A small masked image model, trained from scratch: 203450 training examples.
Rows from block 7 of a small masked image model, named by matrix and row number. Each number is 500 + 40 x the weight over its row's rms, rounded and kept within 0 to 999. All counts start at 0. Numbers have three digits each.
After each channel's rows are labels from the 100 images, of 14848, where the channel reaches its highest value: "peak at" is the part of the image that holds the peak; "top examples" is what is common among them. Only what is clearly more common there than usual is listed. The data: drawn small creatures on textured ground. In brackets: how many of the 100, against the usual share in percent.
# conv: 3x3 conv (model.blocks.7.conv.weight, 192x112x3x3, each kernel summed), inputs 0-111

conv.109:497458496408484547456504592498527502564477517495501527383484515580546452489492520437490513488500544440535492479530484515471513507540457471542496508469446481492491430496507555415517435471519475457487570503484535454493411463530543481499479451483447504497584503417499535525463487502434547583512469503488554504533503575478456456537484487471
peak at: bottom centre (38 vs 11.1); centre (35 vs 11.1)
top examples: black (48 vs 8.3); spider (35 vs 8.1)

conv.86:482512581520540603503488462471471510503473466491512472449483448467543482550566513404546488503518498539502479494489503452413481516530450428528494457488472464526419441543499453572535482465529533494524497575513499385513536533516444552484540493550527510535447466534486484436467503506480557550524399530522455450503485513456526466521535517513
peak at: middle left (31 vs 11.1); top centre (27 vs 11.1)
top examples: starfish (87 vs 8.4)

conv.35:514537485485386522569460513501477460544457537496511499530500541444471466475504503529519449519503512542424491505473479512488394453483500598516436469500512478423458523471497535478483471547503489479495520494511496527515486447439509479501535460480458451492338506551492464560523494459415501410545554466451502492471535490473479514498464494447
peak at: top left (48 vs 11.1)
top examples: dragonfly (81 vs 8.2)

conv.69:487467506520475433548491455492462513500476524433489457431436595544513540480485495488502543544496503490506557520457435536478496505492508467565463486493473539478508416436494494482459541520494502463484502529557549518468423476519526542580504562458558472437520503470483485544435499513531561511525471556473488514645503525563516479503431578525
peak at: top centre (27 vs 11.1)
top examples: beetle (32 vs 8.7); red (27 vs 8.1)

conv.184:524504486481504513498489558496553466499513553483477532585473522543493552514486482464441524524487526432502495482601401477466564493458496508480421539477409529441526498543516492486502598487484495473502544489460539461509527463512550538459383446568487534504503540458499510438461519461510569506548531517527516503538439447526431529527449507549
peak at: middle right (43 vs 11.1); centre (33 vs 11.1)
top examples: crab (70 vs 8.5); large (55 vs 25.6); red (26 vs 8.1)

conv.87:432453555479523509505500528449502504498559466484592557452499512535564376488480503521552476488454492456514526481503548488478453500515588462459359522429503412466527498501509542436475488431509445488506463570488488526480520548576497516533469471513458439487501504451478466479501549491453517462523476484421472512500512491497483533510553488521
peak at: centre (93 vs 11.1)
top examples: snake (96 vs 8.2); black (26 vs 8.3)

conv.156:509607493504481573539487502517559452464474440525476468444483554508467379528574508478492473527482523514512547514505572416420555498551475510505354457484497479493442431509480522475528477521550519498479529462533499489556552430470520493461433473509464501520468517482486541500486489516460467514502489497435470474507543526415485465501507493488
peak at: bottom centre (41 vs 11.1)
top examples: crab (59 vs 8.5)

conv.31:496559514540609640499522464518524426497452535436417554582502477480518491484519490603483510473464460492496512448534465472507490493505510508497468458451496485475459632473510466522570502515475512466506455454469477508568481521525513544454507491469543487482542504512523498548493440509521471462475487567447493501557519508543532500530466445544
peak at: middle left (28 vs 11.1)
top examples: white (40 vs 8.5); yellow (32 vs 8.4); starfish (25 vs 8.4)

conv.106:480586460528530539463483537467519480542566492557457462544512511477397522467533482612476462500483551431487419504533458450507464503457464590407468551524501459582474493453506484497573531514575499470521512468443571492474524491504484488495441456493466519461509523496466494425470458471464501499486544515564493496507558514554523508474519504533
peak at: top centre (59 vs 11.1); centre (39 vs 11.1)
top examples: caterpillar (52 vs 8.4); turtle (38 vs 8.6); black (28 vs 8.3)

conv.20:537515541502440503563515552461416521584470490516505482466461585461535559516461533523552477483495487503424454558476535514463464431493502510513505502545482532461467463546515530542514520421562426515487533479462486516483462539519545498513529476460479474438373517463495506490506477500519510511542495536546621529531561572516460462529557488499
peak at: middle right (42 vs 11.1); centre (41 vs 11.1)
top examples: black (49 vs 8.3); crab (25 vs 8.5)

conv.19:551485515523484489514499490424554506502444537522473499484511477455480413483476491552503501504461323507509490542585497444528496465471462464510522460480519534479530478495600518548509489489646440481497495445546539481506539530489523492524502568522525534448501568490445433508456496504464487435514435498498480506454463504510501505475486523469
peak at: middle left (61 vs 11.1); centre (33 vs 11.1)
top examples: starfish (45 vs 8.4); black (27 vs 8.3)

conv.127:542445485515504548539493517524544477476518481504425491478509536505521589517482514451496507592465505423520581503503544471413402515467383412459440501479496479497462469516534482567512502415576520484497517434515511544454527475492544464488460507489510549390470591494479523473513480505534480538491493548480509476517508499515480480494464539518
peak at: middle left (72 vs 11.1)
top examples: starfish (98 vs 8.4)

conv.188:497485594499451567484529511525500512511507479554530492478449555560551492502471456476518549503457467494550496478548469530543558509523469544540504530596519491495538472503604516462500511446540495516462504486459510579499448523498503502520553489500546592433463534443522524536445540588496500551489467456522495543421462472484476481421495499610
peak at: middle left (37 vs 11.1)
top examples: black (41 vs 8.3)

conv.179:522522551518452541520505553472405525473465524488478491489501496451533442460422521465517477502562496611538465504490524517524352472505517566485452497456476508481481536492523513561516478475591398539525462466438502492460537472486476489508479513432505473428543416450521460485556480508444524473525482493476469530484462514488505512523520459445
peak at: top centre (71 vs 11.1); centre (29 vs 11.1)
top examples: turtle (63 vs 8.6); dragonfly (32 vs 8.2)

conv.88:559480531506508453508475466483396546492458446499505467448501516578534448499453529522489489546489540483483628542529504538505494501482500510436465476521512455452448455500516497588499611397487602486513504514509505468500553452445521517527541539458449541531510519502511530411464448513536479483481427454460486500479494499527499557484503523503
peak at: top centre (76 vs 11.1)
top examples: spider (45 vs 8.1); crab (43 vs 8.5)

conv.95:484508510424532324529489558450510493484505510524568538438542535439521508571523591492542472498493566425481479525477500540529494462480439519458513490504477497521539478531528520443520515462501495487506457522567528494446410490555525529523528527525486507503439437466434456522443508504464446491489423530481506483458478529500485506563531534497
peak at: bottom centre (34 vs 11.1)
top examples: large (54 vs 25.6); crab (46 vs 8.5)

conv.14:500511519487506505520634474516516584493490515456524452516509517515489526447505427503510507477534600476495513513534474494495521508520457507484474500479478517484492477509336478511533520494460496490521573443502324509503515517493503504505484545488535465469524487508405492495534508449501514493608522512495571519552490505530556515488500474502
peak at: bottom centre (38 vs 11.1)
top examples: white (28 vs 8.5)

conv.131:545486580511475419493500488520495480468503588471535473487529513478451440468550513499512446524485526569518468560488517552398445479480582557474485504511558578476461476511502461537507438463552469492493557439526493515537438513422508475484504499503491561455545486549454427508497562533556481486530612443515502499497477541475520561513507538506
peak at: top centre (37 vs 11.1); centre (31 vs 11.1)
top examples: dragonfly (66 vs 8.2); starfish (28 vs 8.4)

conv.15:524517392483529367493508538493470522469531567508476456511507520529513486517462524482505495491501497462488360470486521527538499498523534474369581449508476475496517498492503505467542434484502442492488500456480469418500445496467536543513479507476549523514553566470540547522535553573473494454523470454488585491475432517514488516499497510467
peak at: top centre (40 vs 11.1); middle right (38 vs 11.1)
top examples: beetle (37 vs 8.7); spider (33 vs 8.1); black (32 vs 8.3)

conv.27:513510517463463438557505540547516492561499507546503452487463505490522467554477543529468413449509517507452466479553513463510512535515510513481501516460536481538480441475502475512543504527496452515526467510413539517473381499502497472644457486544458435527569540522478524498567480603531510505486470479521550471543493552496593479467571474530
peak at: bottom centre (38 vs 11.1)
top examples: red (25 vs 8.1)

conv.7:470475514481516510508572527573559495528516505563505494517505506487486462600535493490486436551462533516522538571472499431501484480502552499493519471429487484496496539468453552432483495446499551426472502505544390475488426524498572455517513581512559490455521503449466508473570513458517574535477479499534566526453581497494527558522533456563
peak at: bottom centre (38 vs 11.1)
top examples: large (57 vs 25.6); black (39 vs 8.3); turtle (37 vs 8.6)

conv.107:496443468411498510495463524480497480469494569477552433486599539467448521575484496448484532491437505444449539527522516518585524510469511523534527464516584522434463446490536536478577492527489481539505532543566540464488490486532505527498506490574436436508501569500510500497480477534575567523521529518520452562496534453430414540518489527483
peak at: bottom centre (37 vs 11.1); centre (34 vs 11.1)
top examples: spider (33 vs 8.1)

conv.26:494486492513522535486526541418504492473497508588585497489470545555481438485576508533514591482453540468479539517472472467509529510496476509486495524523549494519535485520441485529491505489528539454556484452498514497477500516498491494467476587532449480575497531495530469466349518497560533505643514532480482545501448491502438551501480550566
peak at: bottom right (61 vs 11.1)
top examples: large (56 vs 25.6); starfish (49 vs 8.4); black (32 vs 8.3); creature: turtle (25 vs 8.6)

conv.155:548521505516507521516489555455477504489616457475523501493416548506554523512504439540532523542468516491521496464458507433485488554462550534548482455487398505478510492516518474538529549506536450524557548491571490478508509438486539491539481455533514560424477453454483528480424517527456544411568560548551526498520481410501440506506464461459
peak at: bottom centre (34 vs 11.1)
top examples: dragonfly (42 vs 8.2)

conv.129:534541505533501503479524416477494523544544529520540514476516503508518497488538486521420403455521487496475480520496490469490508471530513497556529552461520422474509516464488563517438522488542537449441501459505498395479476463492512506538471513554500506433497449465514493504463532428448569491511533498487521673548462387514489537503532468479
peak at: bottom centre (43 vs 11.1)
top examples: dragonfly (64 vs 8.2)

conv.101:449499522534495625497516472493569564542479517457498490522453504519543489435517439656448534485455543466546498502495507508525523470482522506520498483500479479496592455456504506560479529500491493485454502484566475531537614496525520552498468537451469510485517514475443471513556519508516530454454392485449444494499493451524506486527447474544
peak at: middle left (48 vs 11.1)
top examples: white (32 vs 8.5)

conv.71:520539528486546504524518504543500535451498475506494510456506477477486574491421515485404493537488488433493570512487565421457477528486483411461497529481434491447489484502467515572501492465480514414543492546476519478474563500615504494503529487524427580467482452500518498472498444528587514509487410584456507473502465508464483553505516500573
peak at: middle left (37 vs 11.1)
top examples: starfish (81 vs 8.4); large (60 vs 25.6); blue (27 vs 8.5)

conv.99:498494518531433414494530500545490543483555481518519503489496542596515497483456520476484512607508492409484584507528518498470458470499473520445548529516500439472451502490514485391527526499516630478495508498466486515514426495567527509486485494505470518531446486510525579399500534489553491433481404550505467481496508522478542495507523480550
peak at: top centre (28 vs 11.1)
top examples: large (80 vs 25.6); starfish (79 vs 8.4); black (27 vs 8.3)

conv.178:488533531510462578507487483489449507499586496481484474503483548529538446513496524425479496509500507458523485502481515459533416511529564564596272524450510417515497445484489502439515482450498570474499508487515504531446525497539497481508544497547443467503509472522515471474504417527512484483486491501454498506492494518472470535513502502506
peak at: centre (88 vs 11.1)
top examples: snake (62 vs 8.2); caterpillar (38 vs 8.4)

conv.96:536556500499551426557425535480524451523488560466564522403500464485498505522476464472504418531458473551507478516509488542524509550557506524507493488534507595465516492503556518489477507504501510447516439531506580495504432497510480467522490424526521574501489499469619556480413519488480502490560545509541529520413535554467517571491506476548
peak at: top centre (49 vs 11.1)
top examples: black (29 vs 8.3)

conv.72:530506489506457375383454529555537518534535511508566528400518482551497514491497470461516475519442534491459510480519572549542497491548480502536499462536447510405456455487516486495521504482500536462509510512550471504476456472534469435418535556541504524458381501446466528535526530478491489525491551516498493506417543421497516521525493504483
peak at: top centre (31 vs 11.1)
top examples: black (34 vs 8.3)

conv.154:508503593468453539496507427518498505485608525534493531450511492495461478493557457498544478589500487573489458519439541519498547516487584460491592442512460556523526452553515507527479525449546482516451477448465508511545442502437460481513529495530531563501475466453512431484544476520476523409569527505480537580466509478495505459488449528549
peak at: bottom centre (35 vs 11.1)
top examples: dragonfly (61 vs 8.2); black (32 vs 8.3)

conv.13:505441450484568348483532526553465536556547484498477521455519526493535529501476496466511437505447504410513549527497435492448551483483476491512489484511466494459525486495510509522480487492503560469575465426443469537485406478517496403545489496552541467493461469443526444533541493541529461551496539523504494481494538565431561518535443500497
peak at: middle right (31 vs 11.1)
top examples: dragonfly (37 vs 8.2)